{
  "arch": "ecapa_tdnn",
  "model": "sound classifier",
  "dataset": "synthesised sound scenes: up to three everyday sounds over a background",
  "train_examples": 26041,
  "input": "waveform_16khz",
  "targets": ["number of sounds"],
  "num_classes": 3,
  "norm": "batchnorm",
  "activation": "silu",
  "depths": [16],
  "kernel_size": 3,
  "wave_channels": 128,
  "wave_strides": [10, 4, 4],
  "widths": [256],
  "loss": "cross_entropy",
  "init": "orthogonal",
  "optimizer": "soap",
  "beta2": 0.99,
  "lr": 0.0018,
  "beta1": 0.95,
  "shampoo_beta": 0.99,
  "eps": 1e-08,
  "precondition_frequency": 25,
  "max_precond_dim": 1024,
  "merge_dims": false,
  "one_sided": false,
  "adamw_lr_other_params": 0.002,
  "grad_clip": 3.0,
  "steps": 2700,
  "batch_size": 48,
  "epochs": 5.0,
  "lr_schedule": "cosine",
  "final_lr_fraction": 0.05,
  "warmup_steps": 130,
  "weight_decay": 0.4,
  "adamw_weight_decay_other_params": 0
}
Rows from block 12, named by matrix and row number. Each number is 128 + 32 x the weight over its row's rms, rounded and kept within 0 to 255. All counts start at 0. After the name is the row's rms in percent of the matrix's.
# fc2: squeeze-excite expand (model.blocks.12.se.fc2.weight, 256x32), inputs 0-31
fc2.51 099 [ 94 154 140  38 122 141 105 210 150 127 163 107 127 114 161 146 105 140 137  86 129 120 155 172  93 155 132 106 124 116  70 111]
fc2.52 115 [113 106  97 161 116  78 120 110 149 110 117  93 120 165 123  86  74 132 206  58 134  93  99 162 134 106 155 117 131  90 165 111]
fc2.53 102 [ 95 155 104 151 138  81 142 175  82 122 121  83 113 123  28  77 112 115  99 154 148 173 124 114 114 121  90 105 116 115 158 139]
fc2.54 106 [ 98 116  61 172 147 106 114  98 132 119  99 137 165 129  40  81 102 103 103 117 162 140  99 158 116 131 163 156  98 133 139  76]
fc2.55 101 [152 169  41 139 123 117 121 133 116 171 124 120 118 100  98 106 120 159 123  70 123 156  92  69 125 143 124 103 180  94 117 187]
fc2.56 097 [134 139 123 130  69  75 139 104 127 122 127  58 134 148 103 141  97 146 143 218 109 103 162  63 115 154  97 146  99 128 147 127]
fc2.57 079 [ 83 128 152 102  96 106 145 168  56 103 123  76  99 131  88 144  71 164  98  96 134 125 161  88 159 120 168  83 140 104 120 147]
fc2.58 107 [ 67 165 118  81  97 107 145  82 136 126 145 157 112 150  99 165  90 115  87  42 155 119 111 147 150 140 111 106  93  76 131 129]
fc2.59 125 [102  81 140 156 116  83 131 164 132 144 127 117 119 164  33 194 115 135 146  50 130 136 143 149 145 116 149 115 123  88 124 147]
fc2.60 110 [106 136 163 182 174  72  99 121 104 114 150 166 142  65 112 139  62  94 164 139 131  92 126  95 170 128 163 131 145 168 139 110]
fc2.61 098 [ 88 169  91 164 113 155 102  78 151 115 102 129 136 129 161 192 126 137  82 153 120 100 174  88 133 127 107 174 107 174 131  68]
fc2.62 057 [153 113 157 101  86 141 110 117 147 127 175 139 134 117  95  78  71 121 199 151 189 134  74 117  99 103 131 141 122  70 110 151]
fc2.63 091 [101 153  64  78  91 129 121 129  84 149 134 142 164  47 129 175 122 156 175 145 144 125 122 149 118 127 121 178 178 112 126 164]
fc2.64 111 [101 117 126  96 111 108 121 118 134 116 103  77  72 203 132 161 113 116  82  92 104 125 115 142 153 132 169  65 111 133 127 202]
fc2.65 143 [130 112  74 131 167 128 124 120 107 125 103 132 128  99  45  16 113 103  87 128 123 136 144 149 107 132 136 137  91 147 119  97]
fc2.66 080 [125 144 165 110  94  45 145  49 129 102 117 110 187 119  60 139 113 141 137 131 152 147 114 151 140 134 128 131  97 110 117  72]
fc2.67 085 [ 47 110  44  99  87 134 134 110 129 128 158 140 113 175  80 113 107 134 133 102 165 178 111 110 128 119  80 127 109 126 119  91]
fc2.68 145 [ 80 127  89 124 156 143 112 153  80 145 127 110 149 123  25  45 138  95 124 150 126 146 113 148 101 107 125 155  94 138 120 121]
fc2.69 103 [ 77 159 166  74 145 126 167 165  79 129 148  78 153 151 102 128  78 113  61 161 156 125 143  81 147 115 148 129 148 146 155 155]
fc2.70 224 [119 105 142 194 135 165  97  73 146 121 135 105 106 114 147 101 156 125  88 172 124 133 174  75 128 132 133 178  72 174 137  81]
fc2.71 066 [159 119  95 151 134 158  93 138 106 109 118 159  92 157  90 103 132 143 101 174 121 128 107 169 121 142  99  82 145 227 115 182]
fc2.72 091 [115 138 138  77  90  64 142 187 116  55 139  82 118 106 120 127  93 131 140 127  94 147 134  68 136 150 144 135 194 133 125 109]
fc2.73 072 [115 137 190 163  84 111 150 159 153  93  91 130 140 161 209  99 154 160  74 151 131 153  79 136 128 115 129 155 127 126 120 181]
fc2.74 073 [ 69 133  99 164 138  68 180 134 138 135 124 184 141 179  84 141  63 126 123 126 114  79 118 168 126 121 114 161 152 107 125  89]
fc2.75 052 [103 146  68 119  89 133 145  69 126 110 182  71 151 166 116 128 128 132 112 140 123 167  75 123 164 126 151 107 159  91  86 184]
fc2.76 068 [117 133 139 123 156  45 156 105 137 133 132 120  97 156  93 122  95 140  88 102 112 105  78 118 155 124 115  80 104 194 198 144]
fc2.77 104 [ 96 115 121 112 140 118 161 181 163 115 135 157 121 140  26 154  94  88 121  80 140 124  98 105 113 114 130  63 163 106 111 147]
fc2.78 085 [150 115 179 174 171  66 135  93 141 120 162  91  90  72 106 116 124 135 116 118 106 127 103  66 145 143 134 143  95 163 121  64]
fc2.79 065 [ 73 101 113 190 137  72 114  98  96 129 124 168 182 132  85 113 109 115  61 112  93 138  75 109 152 107 118 131 139 135 150 166]
fc2.80 085 [ 42  98  70 144 157  79 148 143 140 107 137  76 120  97 163 169  76 105 145 114 113 126 142  87 111  96  92 150 101 125 122 130]
fc2.81 081 [152 124  41  80  84 116 133 119 129 124 133 108 131 123  71  80 101 122 166  74 146 127 171 136  89 100 153 128  87  91 115 104]
fc2.82 096 [ 90 151 187 148  94 188 145 147 174 143 162 118 140 202 153 129 165 112  60 113 134 113 132 115 174 145 151 137 104 128  97 114]
fc2.83 076 [126 110 118 174 131  74 155 170 114 112 145 117 117 233 164 148 107 133  74 120 153 133 165  86 157  99  92 148 129 108 126 132]
fc2.84 085 [ 91 130 100 160  97 138 112 134 136 123 133  55 175 145 160 148 111 158 111 166 123 157 134  65 105 122 136 113  98 128 145  33]
fc2.85 075 [151 163  93 159 170  78 122 105 177 145 152  90 140 140  99 146 102 155 147 129 154 128  68 159 100 132 130  58 170 158 105 172]
fc2.86 091 [108 136  51  72 134  41 138 128  96 102 147 100 115 132 112 141  53 119 165  91 132 132 105  89 129 109 130 123 132 111 134 153]
fc2.87 078 [ 89 161 115 166 161 120 154 108 188 124  97 167  84 118  47 149  83  89 155 134 124  82 100 152 133 141 109 160 109  91 127 131]
fc2.88 069 [101 123  93 158 137 135 168 103 126 115 140 108  81 104 131  44 164 174  86 139 126 121 158  73  65 163 123 172 122 120 147 128]
fc2.89 096 [ 30 174 103  83 120  76 119 112 118 165 142  74 120 134 115 158  86 126 144  77 140 120  95 146 116 105 109 137 116 117 160 155]
fc2.90 088 [114  88 135 176 156 134 138 104 166  92 135  61 173 111 146  81 124 113  81 179 132 135 150  50 132 118 157 118 118 138 104  91]
fc2.91 093 [ 61 140 155 132 144  49 142 138 166 103 132 129 104 117  94 111  77 145  94 120 144 116 140 151 103  88 200  97 138  77 142 116]
fc2.92 063 [ 62 152 116  94 101 139  87  87 141  89 100 172 146 138 128 101  93 123 102 142  51  79 124 133 171 140 122 115 108  80 142  93]
fc2.93 060 [133 131  57 170 193  98 112 124 156 131 146 160 105 154 173 156 147  75 165 135 148  86 129 104  75 119 139 143 171 148 104  97]
fc2.94 109 [134  63  89 117 163 125 145 159  85 108 159 146 136  96  24 114  78  95 139 137 103 156 141 112 172 124 110 146 119 110 131 115]
fc2.95 083 [126 114  53 102 154  91 148 100 139 150 149 143 170 131 152  80 127 101 142 133 143 164 144  71 126 114  63 164 169  77 114 159]
fc2.96 081 [136 122 163  74  76  95 120  95 157 198  90 168 112 142 142 138 167 120  69  85  81 116 128 109 163 153 141 159  95 139 120 113]
fc2.97 101 [134 112  57 145 151  95 187 130 151 112  88 158 130  89  50 110  64 121  94 132 132 152 136  94 106 112 156 138 139 149  96 109]
fc2.98 112 [ 52 147 115 133 103  70 119 139 142 187 132 131 117 121 171 151  57 106  88  59 149 144 124 123 142 145 140 108 154  86 132 130]
fc2.99 085 [ 83 168 151 102 147 123 154 177 146 146 127  92 102 142 161  99 144 131  77  84 108 141 142  79 125 167 145  95 188  57 144 126]
fc2.100 088 [ 94 142 124 177 118 136 100 111 163 174 119 147 118 114  52  56 105 130 145  72 129  85 107 165 106 130 161  83 114 157 110 130]
fc2.101 060 [108 112  90 137 104 117 141  71 151 171 139 162  94 112 200  93 150 141 107 151 146 115 140  56 130 152 146 166 135  72 127  81]
fc2.102 213 [167 119 132 197 160 174 111  76 132 115 126 110 121 122 118 141 166 133 102 174 145 122 158  88 122 124 110 161  95 188 118  51]
fc2.103 089 [114  77  54  83 119  97 134 103 129 121 127 150 141 133  54 137  93  77 152 127 122 143 120  79 198 153 150  97 117 144 129 121]
fc2.104 091 [ 66 174 125  71 105 101 135 136  88  95 127 116 103 115 128 118  91 117  94  82 134 161 131  77 115 134 159  89 185  92  82 150]
fc2.105 080 [ 41 112 152 113  98 131 156 127 114 152 122 127  95 116 157 150  90 185 106  80 151  70 114 108 126  93 117 130  86 126 102 188]
fc2.106 115 [169 143 131 100 118 143 122  90 157  89 163 165 140 115 131 101 122  94  24 117 132 131 126  86 114  90 167 147  69 130 117  93]
fc2.107 195 [120 122  56 124 114  81 169 157 150 140 134 110 127 122 234 172  84 148 113 125 108 142 110  82 156 133  97 131 135 103 135 139]
fc2.108 065 [110 177 136  90 105 141 128 158 153 116 128 125  75  93  52  75 128 116 114 163 135 166 119  71 112 141 106 197  98 119 116 110]
fc2.109 098 [ 98  74  58 119 134 128 184 182 106 132 141 133  93 110  78  83 118 106 166 134 116 122 124 151 114 175 122 146  99  66 100 120]
fc2.110 101 [ 93  99 181 142 135  85 106 131 175  67 148 150 145 105 149 163  84 158 112 196 122 117 128 145 116 161 146 145 100 190 138  91]
fc2.111 104 [ 70 144  78  64 100  52  94 125 152 110 130 132 111 151  93  64 121 142  91 113 131 138 138  80 133 127 161  97 139 124 153 152]
fc2.112 077 [121 136  50 168  90  84 140 151 136 121 110 202 136 113  90 151 118  92  71  89 126 156 143 100 167 161 126 110 128 146 128  89]
fc2.113 087 [ 52 172  74 105 158  43 162 142 110  89 151  87 113  89 131 146  82 131 163 130 125 153 133 122 140 166 128 142 127 141 124 129]
fc2.114 073 [142 129  74 131 166 113 162 129 124 102 130  95 128  86  71 152  90 110 110 191 135 127  93 120 195 133 110  97 163  69 164 113]
fc2.115 204 [128  98  55  92 158 132  85 108 105 101 147 110 117 113  55  59 146 113 172 148 123 124 140 162 115 124 110 122  82 104 135  82]
fc2.116 096 [203 129  63 136 158 116 129 159 101 156 143  88 165 159  90  52 104 125 140 129 142 162 141 117 147 119 126  92 121 115 113  70]
fc2.117 120 [ 77 117 149  41 132  95  89 153 123  89 131 145 161 132 137 125 125 190  79 140 150 163 194  77 139 119 123 126 128 106 126 122]
fc2.118 073 [ 64 124 125 122  82 109 136 138 129 110 120  82 109 119 125  95  59 145 125 139 111 136 124  54 121  97 134 106 184 124 130  50]
fc2.119 084 [ 83 145 107 110 125 109 119 123 107 125 132  88 113  94 203  74  85 167  87 118 129 110 149  66  68 122 116 102 101  94 108  99]
fc2.120 082 [107 179 130  82 102  62  80  98 130  93 115  56 140 109 131 131 121 137 131 137 156 125 102  55 139 105 105 110 147 122 164  83]
fc2.121 173 [119 135 130 134 155  74 156  93 116 127 129  86 143 105  82 156  57 116 169 183 114 171 117  69 125  99 118 132 192 149 110 117]
fc2.122 111 [ 88 107  73  72 128  82 154 104 116 118 106 110 151 145 101 157  47 113  75  91 130 144 104 122 158 136 138 117  82  80 116 112]
fc2.123 084 [100 149  17 179 109 122 120 145 150 173 111 119  91 128 180 101  68 120 128 113 146 120 113 130 140  96 128 115 147 123  92 104]
fc2.124 088 [196 114  95 146 167 114 110 129 138 151 155 125 147 110 202 133 117 154 124 138 185  76 122 133 132 155 113 151 150 216 129 140]
fc2.125 076 [ 55 131 119 139 152 117 131 101  90 137 129 174 101 185 174 107 106 135  63 102 141  65 117  81 137 102  86 123 103 137 132 110]
fc2.126 084 [111 159 109 108  99 134 171 102 141 153 113 151 136 148  85  79 157 147  51 104 124 126 156 180 139 160 116 108 113  49  87 117]
fc2.127 066 [ 88  90  77 163 133 111 164 131 123 166 110 121 104 147 133 161 116 112 129  77 116 126 160 111  87 140 167 124 123  31 140 182]
fc2.128 104 [111 102 135  90 182  85 137 179  50 122 144  88 114 105 165 148  91 135 140  97 135 154 158  91 104 123 154  76 162 127  90 149]
fc2.129 086 [119 144 108 143  71 126  84  92 135 136 135 142 164 121 179 166 112 130  99 168 119 132 110  61 152 135  76 138 137 118 104  39]
fc2.130 101 [120 114 121 100 125 129 120 127 131 103 156 148 155  91  39  76  45 135 134 182 104 142  85 127 104 130 149 124  82  96 126 109]
fc2.131 133 [181  94 143 184 146 179 137 132 158 126 121 163 142  89  93 149 146  88 101 177 122  96 158  94 118 133 133 172 107 159 138  57]
fc2.132 105 [114 119  82 142 111  59 138 128  96 127  71  92 106 143 172 132  81 148 166 109 136 171 104  66  80 125 130 101 173 154 142 136]
fc2.133 152 [129  84  55 127 126 101 101 137 124 108 127 117 105 108 125  24 161 124 162  97 111 122 150 165  99 130 118  92  93 165 146  98]
fc2.134 064 [111  53  91 165  86 127 159 127 116 153 128  63 131 136  93 101  98 129 158  97 174 150 115 160  96 172 124  90  84  91 120 130]
fc2.135 098 [ 77 140 107 172 145  83 172 141  91 154  97 114 128 136 144 174  30 103 112 149 126 145 100  66 130 114 150 111 138 128 100 135]
fc2.136 061 [129 156 128  82 124 113 126  76 113 172 118  91  78  84 154  91  66 112 127 104 151 130 166  72 169 127 147 133 176 144 125  80]
fc2.137 101 [ 97 105  98 102 127  71 158 170 131 133 139  66  90 115 172 163  94 132 162 161 139 170 111 134  96 144  96  61 149 128 152 169]
fc2.138 079 [145 130  92  88  75  96 144 167 110  89 117 130 193 112 165 135  95 115  97  85 138 100 192  74 139 131  90 109 131 143 122 172]
fc2.139 076 [183 100 110  71 116 145 101  94 114 119 138 133 155 151 163  64 148 140 123 107 116  95  96 141 125  96 128 140  60 157 119 205]
fc2.140 083 [ 96 117 175  76 126  84 160  76 167 127 140 198 113 111 170  95 145 159 104 128  71 149 162 128 144 142 119  92 121  86 102 128]
fc2.141 086 [ 95 152  83 115 118 129 111 105 170 114 121 133  89 157 116 140  94 119  54 168 172 117 168  71 156 139 103 134 128  84 138  61]
fc2.142 074 [141  38  84  95 125  47 155 120 104 140 149 137 107 111  82  96 119 143 173 135  99  89 137 129 175 155 129 156 132 139 129 141]
fc2.143 116 [128 141 110 166 166 162 136 120 111 110 119  67  80  89 130 101 114 101 116 128 130  98 206  86 124 129  92 162  77 176 118  85]
fc2.144 070 [143 113 115 204 140 120  99  74 100 125 122 111 106 173  97 155  92  99 136  81 131 134 112 119  87 129 126 136 114  86 109 219]
fc2.145 070 [ 99 173 106 169  73  60 142 147 114 148 128 121 175 122 101 114  84 112 137  77 157  94  80 129 110 109 102 147 162  82 117 167]
fc2.146 082 [170 149 155 144  51 103  96 169 121 114 140 175 119 122 124  64 158 125  66 169 136 118 164  97 103 157 134 127 153 146  94 160]
fc2.147 076 [140 148 151 127 141 139 118 133  67 113 147  61  73 151  94  82 153 132  87 119 116 131 154  89  81 140 151 160  95 192 170 122]
fc2.148 084 [ 81 161  70 134 117  88 106 124 116 101  81 133 162 107  44  94 112 113 122 162 107 150  97  91  90 113 141 150 107  84 100 153]
fc2.149 091 [119 132  87 159 133 142 126 130 104 164 143 204 168 168 100 170 157 161  75  74 161  68  98 120 139 125  92 123 113 148 134 101]
fc2.150 098 [115 152 150  93 120 116 174 144 118 151 136 146  94 170 160 180  68 145 150  67 135  51 109 121 151 122  89  95  87 114 112 143]
fc2.151 078 [ 76 140 145 159  80  98  98  69 104 144 155  91 131 153 116 123  92 154  83 143 134 100  92  59 101 142 126 127 166 133  92  79]
fc2.152 112 [ 96 138 151 182  83  44 144 130 104  80 156  95 179  72 161 116 134 110 140 136 129 130 132  79 148 130 123 124 120 116 151 183]
fc2.153 084 [105 105 112  97  83  70 163 136 123 151 113 159 143 122 131 120  56 124 132  69 122 149  67 171 145 121  90 120 137  87  96 178]
fc2.154 076 [167  92 131 151 191 208 160 163  71 152 146 120 121 123 109 140  97  50  84 115 100 126 120 163 113 129 133 153 128 128 120 132]
fc2.155 137 [130  91  65 112 140  20 156 142 125 122 119 111 115 127 142 168  76 122 154 114 116 114 112  86 159 153 100 100 160 167 126 109]
fc2.156 072 [ 97 168 140  86  81  72 170 128  90 157 136  95 148 120 153 134  89 170  91  68 113 100 186 119 152 106 119  93 127 103 127 156]
fc2.157 167 [104  80 146 118 141 144 126 128 104 137 112 112 135 122  31  21 137 127 127 114 119 149  88 158 101 121 102  89 135 126 102 124]
fc2.158 072 [ 80 112 110 115 112  87  92 146 112 175 105 170 122 181 113  86 105 121  74 119 101 132 109 141  54 118  93  92 104 177 127 154]
fc2.159 081 [ 72 126  76 144 107 140 107 114 100 110  94 134 148 144 157  79 127 105  61 100 145 169 159  59 148 164  91 148  92 134 160 126]
fc2.160 095 [125 148 185  95 136  77  64 166  98  99 153  48 143  95 120 114 108 176 136 145 130 138 135  76 114 113 130 104 162 139 161 131]
fc2.161 142 [113 129 120 110 161 111 132 226 134 159 133  92 149 137  55  83 109 143 197 109 109 140 123 149 129 129 163 105 163  97 140 128]
fc2.162 102 [152  65 167 171 130 129 125 144 166 117 114  93 115 104 110 141 154 121 180 185 108  99  95 162 171 101 196 146 158 168 130 145]
fc2.163 081 [ 92 133  84 111 154 100 193 140 148  96 129 158 161 118 118 196 103 147 104  87  91  89  89  61 119  91 130 121 145 105 137 153]
fc2.164 073 [140 113 124 192  81  86 157 149 162 166 127 101 143 153 148 168 134 106  85  85 162 143 118  97  69  93 130  76  88 146 132 156]
fc2.165 067 [ 69 112 128  98 109 137 139 163 131 127  96  51  97 131 140  67 109  87 117  99 109  81 113 112 115 102 185 152 172 126 165 105]
fc2.166 113 [ 66 138 126  84  86  37 141 180  83 112 109 107 150 140 154 133 108 180 130 112 125 143 137 104 163 138 137  98 130  84 151 149]
fc2.167 171 [157 190 182 175 141  82  94 172 117 147 124  52 130 123 115  97 112 129 133 185 128 112 125 112  99 126 118 134 167 181 116 102]
fc2.168 082 [207 126  93  94 125 124 141  97 173 101 163 112  73 145  62 110 143 183 116 104 131 123  75 114 104 156 142 171 138 114 125 137]
fc2.169 077 [146 169 140  53 117 100 146 120 132  87  88  96  82 118 156 179 133 179 149 202 118 156 103 109 129 144 108 127  86 125  98 138]
fc2.170 109 [127  72  70 111  76 123 130 125 152  82 114  75 141  94 167 124 130 167  85 124 120  74 143 101 150 124 101  99  91 172 152  91]
fc2.171 071 [ 97  81 125 124  96  73 171 110  96  95 153 139 157 146 102 147 132 144  97 129 136  84  92  64 123 189 199 139 130 110 143 115]
fc2.172 084 [ 74 122  99  86 163  87 110 174 116 116 124  80 161 123 116 177  95 133 103 107 123 131  71  80 157 177 132 100 131  71 148 134]
fc2.173 113 [ 63 124 136 142 112 123 180 174 134 112 130 132 119 131  64  33 134 134  66 136 136 117 121 152  80 137 145 147  96 116 108 115]
fc2.174 092 [106 111  85 208 137 106 116 151 122 166  93 123 107 127  79  41  73 130 104 160 171 126 128 122 101 138 129 135 114 135 155  95]
fc2.175 092 [ 67 171 126 102 115  84 172 129 124 152 115  94 169 108 123 105 117 186 105  69 157 138  93 126 103 156 102 100 122  75 138  79]
fc2.176 093 [ 66 135  64  90 123  65 150 172 144 142 147 159 159 124 120 155  63  98 141 123 129  81  94 111 138 118 161 163 167 139 147 126]
fc2.177 112 [ 79 142  65 102 122 114 104  46 139 112 134 123 121 129 117  63  84 125 156  72  87 133 125 138  77 113  99 121 149 114 109 105]
fc2.178 091 [122 159 151 131 118 124 159  85 157 108 153 116  54 173 166 185 127 135 103 139 119  90 145 114 112  99  95  81  63 152 149  87]
fc2.179 078 [107 119 118 163 134  33 189 175  94 130 113 113  99 133 159  88  66 106 130 100 116 114 122 115 145 151 125  70 149 124 135 149]
fc2.180 088 [116  99 111 106  76 136 127 149  84  54 117 112 174 113 140 149 160 147 111 132 141 113 140  71 135 104  94 160 143 127 136  35]
fc2.181 090 [ 99 130 168  77  92 156 129 134 129  90 165 119 105 114 209 155 142 112 109 160 116 129 162 107 136 116 189 112 177 191 149 124]
fc2.182 141 [ 85 103  71  91 113 137 173 153 107 101 131 141 144 127  40  82  84 124 144 147 141 143 108 156  98 156 111 127 149  77 129 176]
fc2.183 092 [124 135  98  95 129 154 109  95 159 143 140  93 157  87  73 141  80 167  69  86 119 133 170  90 113 151 105 146  77  85 165 145]
fc2.184 071 [ 32 182  87 156 136 101 119 130 153  98 118 108 108 174  98 137 104 100 126 109 163 139 153 153 154 132 171 132 142 191 101 134]
fc2.185 082 [ 67 157  97  93 152 116 164 100 142  86 132 169  98 133 171 192  77 127 108 163 110 137 118 106 177 148  98 168 160 119 147 156]
fc2.186 137 [104 130  17 167 153  83 133 147 116 129 111  77 132 124  75 110  50 135 129 125 124 153  93 107 115 129 125 134 132 117 138 128]
fc2.187 137 [160 144 122 142 116 131 105 123 126 109 101  99 145 102 149  87 207 136  66 166 109 119 165  82  95 140 101 178  84 137 141  70]
fc2.188 079 [ 96 128 148 114 120 112 115 208 112 163 141 124 104 124  75 113 125 123 102  59 133 147 106 176 127  91 113  75 123  56 138 151]
fc2.189 105 [103 138  65 166  98  58 145  84 123  96 116 115 101 106 145 145  49  95 114 138 148 152 141 116 109 145 121 172 152 109  82  99]
fc2.190 072 [ 71 134 149 114 168 139 139 140 120 119  99  68  80 146 103 134 123 133  52  96 131 120 142 121 127  76 195 157 109  81 140 161]
fc2.191 089 [143  98 151 110  64 162 130 116 131  48 124 100 117 151 127 147 168 137  85 163 160 106 142  72 155 156 141 173  75 125 143  98]
fc2.192 090 [128 112 139 112 159  46 100 181 141 166 139 125 112 133 153 159  59 150  86 179 162 130  93  97 149 154 136 146 129 164  88 130]
fc2.193 079 [ 74  96  66 101 135  74 167 150 127 168  94 139 116 167  90 177  83 144  88 133 162 136  95 108 156 145 172 110  96 120 121 129]
fc2.194 145 [ 71 117  69 152 139  94 104 103 111 149 120 129 123 104  41 126  31 130 114 132 125 131  97  95 121 132 100 153 134 143 144 112]
fc2.195 159 [124  53 112 151 135 113 107 115 112 108 124 155 130 120  16  88  76 118 167 115 137 137 124 141  95 129 153 147 110  89 104 107]
fc2.196 090 [ 80  47  83 178  72 137 101 128 133 119 151 145 133 151 112 146  52 132 158 122 137 111  93  98 163 126 114  92 112  96 140 135]
fc2.197 077 [115 166 160 148  95 103 133 116 150 153 123  99  94 146 172 203 106 139  76 111 100 124 132  79 103 153 135  55  77 109 150 125]
fc2.198 095 [ 42 139 147  47 103  68 147 156 151 135 114  76 143 145 101 134 132 169  99 115 135 115 149  96 151 139 112 109  97 155 101 138]
fc2.199 089 [135 123  95  87  50 114  94 147 140 132 165  83 105 156 148  82 165 170  48 120 139 132 140 129 138 136  82 105 111 110 164 117]
fc2.200 092 [187  97  77 183 132 122 142 123 116 123 154 115 137 129 182 109 110  84  57 123 133  98 162  91 134 119 170 113  87 162 165  97]
fc2.201 092 [ 89 116 111 139 136 152  81 139 111  83 125  96  72 107 170 134 181 106  89 170 161 123 159  77 154 133 189 107 110 163 116  93]
fc2.202 144 [140 119 123 143  94 189 123 129 129 114 135 147 115 120 127  98 173  94  37 150 126  83 173  75  92 115 144 174  96 169 126 111]
fc2.203 071 [ 70 110  94  88 121  87 129  74 161 146 123 134 106 175 147 192 122 146 118  89 144 124  64  98 121 167 146  86 118  93 140 150]
fc2.204 152 [115  81  53  95 149  95  98 115 143  92 127 119 167 106  34  86  82 147 171 132 119 146 118 147 160 135 133 127 127 104 120 130]
fc2.205 075 [ 61 158 126  78 120 132 103 128 110 124 120 133 135  41  65 145 108 124 107 118 135 113 148 142  91 132 168 148  75  91 127  80]
fc2.206 063 [128  82 138 128  97  81 175  50 107 138 135 134 107  92 174 182 116 143 152 157 118 109 118  65  75 144 113 105 112 143 159 132]
fc2.207 072 [144 162 101 154 137  99  55 120 139 124 116  98 133 107 141 139 131 134  67  33 131 101 159  96 138 172 124  86 113 106  92 111]
fc2.208 079 [116 177 161 157 144  67 169 138 119  88 169  52 105  98 162 183 112 135 123 133 133 151 150 102 128  88 177 134 147 157 116 109]
fc2.209 107 [ 85 131  81 148 161  64 184 121  80 178 118 113 129 160  81 141  46 153 123 131 151 158 135 103 165 123 114 141 130 140 118 129]
fc2.210 063 [136 116 164  93 119 126 114 118 132 202 125 151 114 175 197  86 161  78  84 132 126 112 114 135 113 110 168 140  93 135 173 182]
fc2.211 069 [107 129 160 120 120 131 155 118 136 123 115  99 126 112 107  91 122 170 133 121 175  86  75  71 143 139 205 143  60  72 127 161]
fc2.212 071 [ 66  85  85 128 101 119 134 135 169  98  97 152 146 105 101 161  76 130 121  20 121 140  96 123 137 143 123 156 124 140 150 135]
fc2.213 142 [ 76 194 145  24 106 100 140 154 140 131 132 111 152 156 178 164 147 107  89  83 128 138 121 140 138 132 122 146 161 147 107 133]
fc2.214 064 [ 84 121  96 103 125 130 115 117 133 145 148 150  29 100 196 152  82 121 106 125 101 138 131 157 134  92 138  85 108  68 133 142]
fc2.215 109 [ 50 132 178 123 116 123 129 129 128 113 152 131 137 134 159 231 142 115  57 111 139 107 147 124 155 152 121 109 111  89 150 159]
fc2.216 102 [ 74 122 113 159  83  43 144 126  69 100 154  73 108 138 118 112 166 157 109  76  97 145 131  85 116 143 118 101 135 148 120 135]
fc2.217 069 [ 98  84 136 130 186 138 157 191 133 174 130 119 159 144 103 101  79 152 107  92 141 124 103 139 115  79 146  61 120 154  79 154]
fc2.218 055 [144 192 141  84 105 107 126 150  58  92 114  97 134 199 138 124  91 151 138  95  96 135 101  73 102 149 123 122  85 106 154 138]
fc2.219 119 [ 83 122  93 138 146  91  99 132 124 109 139 115 133 139  75 129  61 102 145  94 149 125 146 152  62 178 110 106 113  56  90 157]
fc2.220 086 [138  77 150 147  50 121  90 104 147 114 123  89 121 155 166 109 136 179  69 131 126 124 156  73 178 142 130  98 107 113 163  98]
fc2.221 064 [124 180 100 121 151 103 111 115  66  88 124  55 110 115 129 141  83 141  77 146 136  86 108 135  69 121 106 173  82 112 133 110]
fc2.222 103 [165 150 137 192  69 122 155  93 171 128 156 155  90 134 100  91 113 131  96 176 127 128 167 119  88 113 142 114  81 102 152  71]
fc2.223 094 [152 132 111 151 163 150 122  94 122 109 141 114 131 131  84  39 145 115 101 167 164 116 134  90  45 134 110 146 115 111 120  63]
fc2.224 069 [ 37  72 119 132 128 156 164 135 106 119 109 147 125 116 146 104  77 156 102 148 130  88  69  92 152 144  84 145 169 125 134 162]
fc2.225 106 [126 126   3 172 118  92 144 171 157 138 122  68 125 131 109 125 123 111 132 138 126 117 101 132 129 115 150 190 107 116 109 136]
fc2.226 135 [ 80 143  36 115 116  76 121  87 111 135 130 122 120 140  69 135  79 138 118  56 133 126 134 155 139 124 139 108 126  79 153 154]
fc2.227 102 [ 69 148 118 101  92 119 118 132 135  70 121 138 123 140 142 157 106 158  35 116 122  78 128  91 134 108  97 133  78 108 129  69]
fc2.228 119 [115 106  83 165 144 108 139  77 116  97  98 108 117 101  35  86  84 134 140 148 127 124 146 158 157 129 162 189 121 103 149  94]
fc2.229 078 [ 77 149 102  97 116  78 166  73 152  78 138 170 119 177 107 161  88 153 101 146  96 118 147 151 108  93 115 143 137  66 109 108]
fc2.230 082 [ 92 165 142 158 167 134 134 115 124 166 122 152 132 122 166 196  83  88  69  99 148 141 117  77 133 131  96  94  94  80 173 131]
fc2.231 088 [102 134  98 126 128 109 132 166 113  75 110  96 163  91 186 131  82 158 136 142 122 114 117  63 130 150 129 188 149 152 187  77]
fc2.232 101 [ 90 158  49 137 119  77 159 161 179 127 129  95 150 123 152 164  55 142 120 137 124 165 142 102 133 164 164 127 126 153 155 165]
fc2.233 117 [ 92 144  78  55 141 106 206 147 107 118 116 115 126 120  70 179 106 127  92  95 141 132 144  93 143 151 121  98 120  74 131 143]
fc2.234 111 [104  79  63 135 106 124 129 104 125 114 155 117 140 159  42 126  71 111 114 118 139 159 102 150 136 118  50 159 127  87 120 128]
fc2.235 121 [118 122  45 136 103  65 148 142 163 162 151  92 118 128  83 143  60 124 118 116 128 101 102 106 119 141 144  61 124 105 120  88]
fc2.236 067 [143 110 186 187  67 112 132  78 124 124 108 120 145 192  84 205 127 122 133 159 124 133 128 131  92 134 123  96 119  80 137 125]
fc2.237 139 [ 72 106 137  44 130 106 145 204 129 123 141  96 127 157 160 113 114 131 104  59 113 112 128 107 131 146 103  80 118  96 160 110]
fc2.238 120 [104 160  94  69  83  67 157 163 132 161 117  93 171 135 186 144 120 105 118  91 114 134 108  91 119 158 140 106 178  76 132 135]
fc2.239 082 [114 161 157 120  90 107 132 134 165  68 131  60 141 158 134 144 168 106 123 134 143 148 135  45 125 106 167 127 147 104 106  61]
fc2.240 137 [121  78  91 128 104 109 135  88 101 133 123 189 113 102 112 135  51 122 105 121 111 166 109  76 127 119  85 100 151 128 138  52]